From a checkpoint of a small image classifier: 195000 training examples.
Rows from block 9, named by matrix and row number. Each number is 500 + 25 x the weight over its row's rms, rounded and kept within 0 to 999. All counts start at 0. Numbers have three digits each. After the name is the row's rms in percent of the matrix's.
# short1: shortcut pointwise conv (model.blocks.9.short.1.weight, 512x256x1x1), inputs 0-255
short1.73 122:577507489515499517476496498534499497494505487470509493510485528496498515515497482495546496497508493456481519487489480560530504497482501514504504476479448508507491465508519457495445526528506546555491473556482523508519499518490489488523471495496554478496463491472497476466488513490492522541509526496504576507505499485480520514457535550507551489484504491511437454486466501415509487511526477542498459448471518503523513546519507474530476480508488498469486449445501467444499491509508477505485478552506514530507494496475527477474470512506479499524513558510521488508488492480490493501525514519489510450556520482508509522485518504490487544481482476506468511478530511472514494523520501498458526484522448521480487481499485465487486470521481521505500509478511506515525506529499506
short1.74 104:450471491518445507488483478472466510518524502486474457486513480493512449479496488451469496474476411488537478502436486486504470511492473506494490523532477487481471466565506462505521496488490490453489509465472461473491509474505500490494501475493496483492461483536502450517505460472490479455486478481496506492474542466482523480468500508501465474492484482454480474492480478509431492482473467537481468493530518518494500512488493518459513502498459474517468492459494480477488494466515498491519528471485481480439521488476473437502521488511491499503519451479464477520522504473530491473486471473473468513507494499514505499494499488463488516481491487512489498493513512498499498469505520501447493481500487497439475479476489542484524444462477521471475540480512501502531482509456486
short1.75 119:526498493494503493462488448487512541515512476483526480480441495553527449499473431485468497506502465505523513469520434501516501498447501501496505502482523491507496493547480488475509506497469495508486515465479458466486466510465506481452467478519565514458531445515497533488486511470458497516472469498480439509478498447477516484496519495500467490460516497468505495476541487516481482498472465507501515510465461488507491492515516553525446526486511475533517479530511483500483491481504550492548497522508524504468470509470495516503477459512459442463472478462487505526479519468460475494490466475488475490509471474479467487504489516482498507467480462503511489463468509498473515504465486515502477497479503496495466518484474542460498466468470477493517494495483487510527526482500480
short1.76 089:459500473501517508500507506481536496524513510516534492518540498529517507517563527513507559509507510492511511503531517516466507576505519526497506562544508511483507475527514519519509489521513483518514500499506483509516495507510527577524517583498478520503536497543488506511507521515497495489522517523506506483515512492486502511502518540527488496514520514532515512496505498484514551499512516541525505512533492481545500460487513489483540517534497535495492502516503549482507534511503520453498503513515504573592522481546504545528527519529526520505517498513505477502498558507524524514535500586513519499481521492524500513511508528516520530560522508508522514515497503512500526516482501516527525533501513520541525505489536515493593518515546466491496507509480509477520500508509497
short1.77 095:482513514499450530484494506507481550494541525494524506482505500507502482491488474503500559484528503481563476487506487503527516511514561492481458528491513516520516503611553529525527501519510516478512506499493476509497476505489538529512517528506529516522536504514499565486515487525479518530498506474531469533497528487520510502488551525464500536508535562458528493509522528527539535507501498469499549607515483518503487464515499535500465522521539518526530496590491494502507511453500494496526512510546526499483473488512496492482450516497495507508485496514486514528507523499470519526507502495508529493468496494509515512532500532493525493513513497497530463510515497528502517481509502536539499502503490531482479507532505505484538502501488509504535522508499527461494464502535513
short1.78 121:471470484512479496456469491470500504488527478483500471507491511504480438514490460470448502483480435500546498501468458462540512498465492508511505503511487489508495474538494474506522482480492476476475505467469453454512498472497539487478477479510530491492485438519481502502493490479506491471479473493484488492478520451482500470486526482498468495482493497479494490482547471510460493512444514554491478504511507495489489502507492535500463500513480493554498535509512479476482482469509539496568508514504527464432470494445464482507464467531496471489510459490487489497510482474496487487511473482464471495538475483493510471472453478494471517480486462510496489463512516482451511476498520530478473476492497481493480488476474564475505449440475522499486487486494504492552479523466459
short1.79 112:499507503473526517505515510474523519506508518504541510478527509514503513508549520506505550503537495488474497473539515523485514542494509514492517510505517504519538481509516549504509507566508471532502495502505496504502485503508526541535511530499495550488536491522494549501494532549498543483525533522498506512514524510471513517512533525530473525506521529540520509504498496507525546497508505503509511511520456459556487501523497490537514526492506513487550484526518520483520522486506527438478509534528516605588514485545508562500482501508511514503484495515521479516502514517492524513537481541517509488505494476527485481527504555508516520521521506539519511490505523541498506533492475503553533516524505542538526536463513483491589519502504485503526509530496523486506527480524495
short1.80 097:569487516502520508445496495524498517517508474526515498492480514575500500493499458517497470513476488488498559471480513510501487492485472483487535479502510452506499488511487520465450510493487525563473476472471552482496488499476514472520477452517492505471480441499462491479479482478496525523473503484477548534458529445499527508511512540486524464491491463539444481472474488474498461475533473499492493446485496471534505539539480473546478510487494496444524459462508489467478496526509489507484471512491515537502485506497495525482472485532494475506500538469532488530464494474508470470491489466484475477532472473489478500486517500468483530443497470491488514492515514501496489497503510475455539509518491512487500519442469460465484506500486494486502516486536490547509497503528486
short1.81 135:512540452491523485488508499534476492462483469462491508498473526544497477518472498466513473478521498480516520528490462482508513488477503503503443487488474509494511504471492495483490501492504511501511493496498501489574518475499492467497497457525514452549410491475509531493509499518484511516475469496499530507542491517545489491454563534512494552485504485503496514474515473482524480468492518489520495494493479514487498504502468518451507495497491486546482490518482470512456476456510517513554482495536505466468467497459477429485476482527502489497495518490527493516492445500482468506528482501492492512476477470512512502466501465507488503475430491523502482499475448471523486486496488503510500437461507561506469433488485544512482513471476526558514490509489487476519499527509482
short1.82 095:514506526508537494474506472531506552530514499529504481490462510533494486494493489518459491519509456479521529489484479472507445453478479477502541443491532467516544487531469506466501492475479515511484467450472528485468463446466547484486490467528497533482540458493492505488477495472523489464481475474485487546471511470517483484510483470481478484485483513538482509504496457493489483503497491456482527500514537465501524521475474521561492467478468480504525484477484472505490484512505484545522502494501492515496450516512485561480470487507523473490516479467552532511467513461532469477517489471483489516516448481481482453494498482480468496456509489520527493492500524505472496510479468503484526545465507505526515511486464488459484478444446510459485514491482472521499477488484471
short1.83 095:539491530503523492471497496507507586504520454470525487498439501509481474517472464503471489469504441479500488500482462472591466507478493475505493492503545466536504471562499494500493497508479531506475462511493448478503481490477456479485470465511556498493512483507484511491458542488523496514488475472496503506459486471498492493466515489505510488448485491492507475479498487452523478493490483501511509491489504461500526504501484511536478479456460487517502475524488494489479484486528524515541498538527480492479456476533504501524471484495473468490540489452516492534473498473500480484476472461487479459511485459486453466507485485468477499465510484478470482496522535494461467494470494498503521502488496524492466509454478498436477479467465476458489519509490490519506475517480465
short1.84 104:513515521499504553505503501497508480500511537511546532565523491566506538503481525497498522495503525528506563520468504509471513506501523546497493492519506526513476491491524524504439498482505522498525503535516504512532545520506515507511542485536444511512408542522516531507556511525484515539536511498538525523564520546526504513528477539500513507541518484465419469508517546475521488497493484507480507470510486534523515495483439495506499512476508513537481501449482521495500522518470512507501500465503457535509506490494508494502515499506508527504519536499509485484512475532490518528513489469527489513490525522473510540517535501523508505526495508500507522538518502508538487493511562515466485539518500460491511531508514539512514503521510508525504515487498532529550505544501484
short1.85 096:528514491487513509506494473513510446479468514522482498505491511493507512491464486507493469495503480508480529516527508498445464483491481520515501501512493499505459497475468508460478501465460480508498502464521551486501483512489516487479522424499441516481463490476509502465514523466481509519495463521497460523542510501505498472557490482508513483494473419542483520480515518482479443476470481505507520449507498516494468506444488465523492499485476477498499515502495515475481494509442516503506506486450467490496509493455501555455511453489465501485533502478524450476477447509439484499490512477498471495464476511471506486496514437490477492462489499535510560493455485476491498496501479468476477510477481459556523528474458478504478478484484513518489479479490476499484474467497481
short1.86 091:528488494478506472471499471520492548486478474510456488481503495499488507487525487525508462502507458488465501484488464505570446502503450498526490524551479483506507480497483474505488501491467529512495444494520530476469483474498456473477446480482527480478497453514488458479478507482503514535494501496475499475482485438497508484498476480504530476469526455544513497475470495457497449497491471506536495454542502484496478510490556461525507503497482502455461495499502455474468459484519468530509463526494522480463522476519513508480513481484523466527556505436531490513482504469476477457492528511489488481512499509509487473485503515485466493493528499498457504479471537471474478485492487485467508496497479522481452493478493462480455454464506492472471517484528470531514517461502508
short1.87 083:514554481499511521533513526494495462464497489492469536527536496456501517522508510519519487499501501484524468541524517473465518453509549478503488487477484508549525490477556505508480508498496515513516481499489510559559544533518499496542518502522507475534452517539497564484524511512483520486522507514548465518534523525540478509488524478509530536514509496520510504506497509437526504512496513469538497529475494572456526512472468473503502454480515511502517486544498492473515490484473449510504476496532511455487481488498513479483461530474494509496502500517535511497513488520496503530493541493499535484461527511514518532522509497520511497502504517514476482539487494496588473490496485514536487496495481494508500480538509508533496520539501510542532504465502515476440510542561501
short1.88 126:473545521496567508519540467482504472501554506507503494507515531471482509516534505473503523532481510471463498511522513501534551503517517464475480499468486517523476559501499492521522547521501506493503504495467478514506490487534451506493503589528520519510497518524477526513475541489513498485528497527512477524486484500511479504492499489493523516508533572513499549531531533533485528480473522488512510514492499478472497445506549515510510493491557520495492487487493493515500499481515498480511504519527538494509493521517504495523501503487519516516494492534534565453488581491526515499423476561506495531492550499559510486547528558486539499533502522499499488486509528541499554502498497520525528507487472472498494497499501483508493514513509500501516488518524523501486487518477550
short1.89 092:503506476514492479466476489476504506472470441489496491484507476506489491513544502521498458449488461507540442490498497464519474483473505500485521482517489465507506502507498525498512474503477513530470460489537524477499525525481446481509478475494551447478507489514484525507459477494512508519450491470478438500474508500517498498503509456496502509468474473505544499468464482473510472496490491475540497517497479515471542490478504482516488480468503463485512463547506504466491480502507490507506464523507504436467491484484464474518506513488450468464481514450493499535481493490492456473491517451483469434475503467463460527507456470489470481478476466469474496493456478487524474495488482470523516453449493504469488509510480504486465485468501483517531510510487480503460510493572470
short1.90 026:469473485507496488494485498506484483499490471521503473487492553513504486527523487490472460461461447501500509479493498478484450479474470530510512498483528482471507545523436493471524487467467481527487479452495542467434485492495485479475471454487524490450527453442497484498496432434508503484465476491471468501472479454489497492532512495499500471489501496537496509482507483569454463488489493486510487470508500489513537508452511516526492513508501467445524488482506490462479504509517552502506484494481519489481515497465472512527520483492498494476486459462538492484478487478501455475460499509498463492484505470457472491468476506460491499455482489507518490520461472475503493484453486470488488498482505447521496495493469465466465512471498476474498506477500476464487498471505485
short1.91 095:433474462498551476479481501513465484472478488514498476480512527481494484496530460490488500493485458463487500523467480450504484496477486452502479527512486500555528501493457498507510487475465475433497492504489505488486473464499513495475490517468505488481518462462488517524512503484533491492490472533479445461512482471497492501548497460475517489496469493562490478482525494535503497491469496466485476493501480497447517452439481502514496483514505485510470524471526504501497497544486513521508514499520518465494482505465481517514503463481523489522528460490577505469507491455539488481496475512477501471487458538472523489492506515475498449480516497470513481468482479491482478480465470501446482500487506468521509534475492488461470512457497481475501510473437472429494519483479496
short1.92 092:485491523519456535494502521513478527478517512505500523516543498511500515506500496491490514468523513519532491497523517481498529467496558490479488473506505540529502474525564539530513469537492505479520510508509533508509524525498530519526531510519491521517468498551496552523562490533510503492517527498524467501536566515499510510535500492456498512516461495481525494506508531470591522502511514485511536556527491537491514449483448515497509479482490509545556504560510512476528517513512493529510492485528479491495463499501499503481445543499494518529487464523484471514527465535507524533499504470503534481448466546468496518513494491537512495518501502502520467527525503505549501463500524534538509505498499513476536517536514532502520496508496494521533502483482534462518491518551488
short1.93 109:510478490511488505448483468477501553480526461493508497495481478519500459528460410462482495486492462481547480471489459494505514490449510516491483508480514484493527494559519490486531502497475513496502519504473465483506474508464522467482474446523526503472491458503453516466506518474486472518464476471482427509481516463468519497486521495496483490479510472491515488470531503539508471492488483481515533529473453481497528460498503561486430518485517504534504491540509486484493484468493538497528500526502538468453447482477501498508461459508479440494462516487505474528476465458470476499522493480473497462484476495478491491513477507489500477494489459484510493471452491491479509460480494528485476477489493521498477502495475518452492462490493492478543504494492486498517486494505478
short1.94 080:511490552490468485471493470481487521526503489488513516487463479547492466510476468493514485477505485509446525487483511478523493512508471519498488517513516471484500491480437521485485500491466527533477486491533484482482521459470492464497498438492470493480491473488459496509463513498518499518496461491473505522490505497482486481492489515509451480469511478485486477483541485492491451443485508530508493477524487475518517510563482498510505554462479462485499470473518444487467479496520562449468512484454519500493510496510472515513496497501444484492494497452468488501489470475493476480501462453479442504500478496511474471503461519479490497462502472485487502491461517530518479501508518485482524482511492511465446524417456483461488501459495499496502505521535494563550515466511484
short1.95 064:538492499509545463478499524514496491486506462499489496504447543501460474520495475495507439505510489494552522517495494473476469486497468497536478499476496466492503523503491501471496505452470488501471479516527508493501482504507477454480480419522510470459498457478472507494488511472503510492467460490502511490470489477486497467513504477494482534486454465572509501475511471497495424471481541516509543458511529491477488543480481499505484490521478483513488524497479463526451462516497487483530479488536486473468482508499490521496478466494533467493501497455592474480490479488501444464478524481484477503492496494467482489463466446463459479486480475485489509483471484476507495531485463476472487504474511468523498487507470509468455504485480467521493498509492482489487469484535480
short1.96 137:458476495528464500478466478470505527490531495498502481502502511518506456507489440471435518462490470500551479502456452455525511499472514521482525509517511502520497499572492485509526498489502503470508518440498452458476493467495512504477487485528518508492485459527451528521485487473509482458499475497487476520480524438464493469512496494477482462497519501461481486475567492545466499495447462544519505519531514506501518504491524573518497514484516495556483487502513470495511494470513547481544505505503510487430500489501475490537497463513468471501513470497460487480494485471507494484494456465484480498542523498492468484508483507475514526500494470500501501455506530505478499489487500535466510475494496463491477515491499543456520480452478511478529513509479505517518506506487492
short1.97 090:476447498502461497466482502477494547501540484496495473487510490506489466506484474455477497481484434509545459464478479479542480507507474496504481531528522478460498481580506484496538487481496489481486509473509451454477485473479519493477497444489537482488480470517483461509497466481514499474472475467481492474457530455462518489468529497476468471498483483470514490479501488526456486473470505480479479505542464482506508503500489508432492516506473488523500523512496491496481495448517523526530539502489512466458466466481475459504494472504492498509487484482457462531521484471536482471501460469485473496500464487505505470487494469471487490477504483511493497491498505512454508469483487509462485487503494520460468488482488548462518479450482504474475537489498494471539453498458469
short1.98 106:571499485540536472464492500510506508517509461491502493504472489491459479511530457524480443502500469478543497487496495495505489497492499508537480498450480468524520495514508512506505498510473515486449483498529487499505493524476462459493468465519561453471504450505480524487474508470508499518464510495470524491475499449509514480487522487519532514474477478533509473464498483494492441502502491522494499498506489491483537523514526493532455483528505509503530492560521473494483487509524474478512460545511536449438500523466498481494477483489510482494455507443578492506472486452499445466506502465482499466525504469476498521480494501459482495488493459468490518442510514491513512507480484484491477510486500501481476498507461491457459477498474471487506488480517461543477508523527457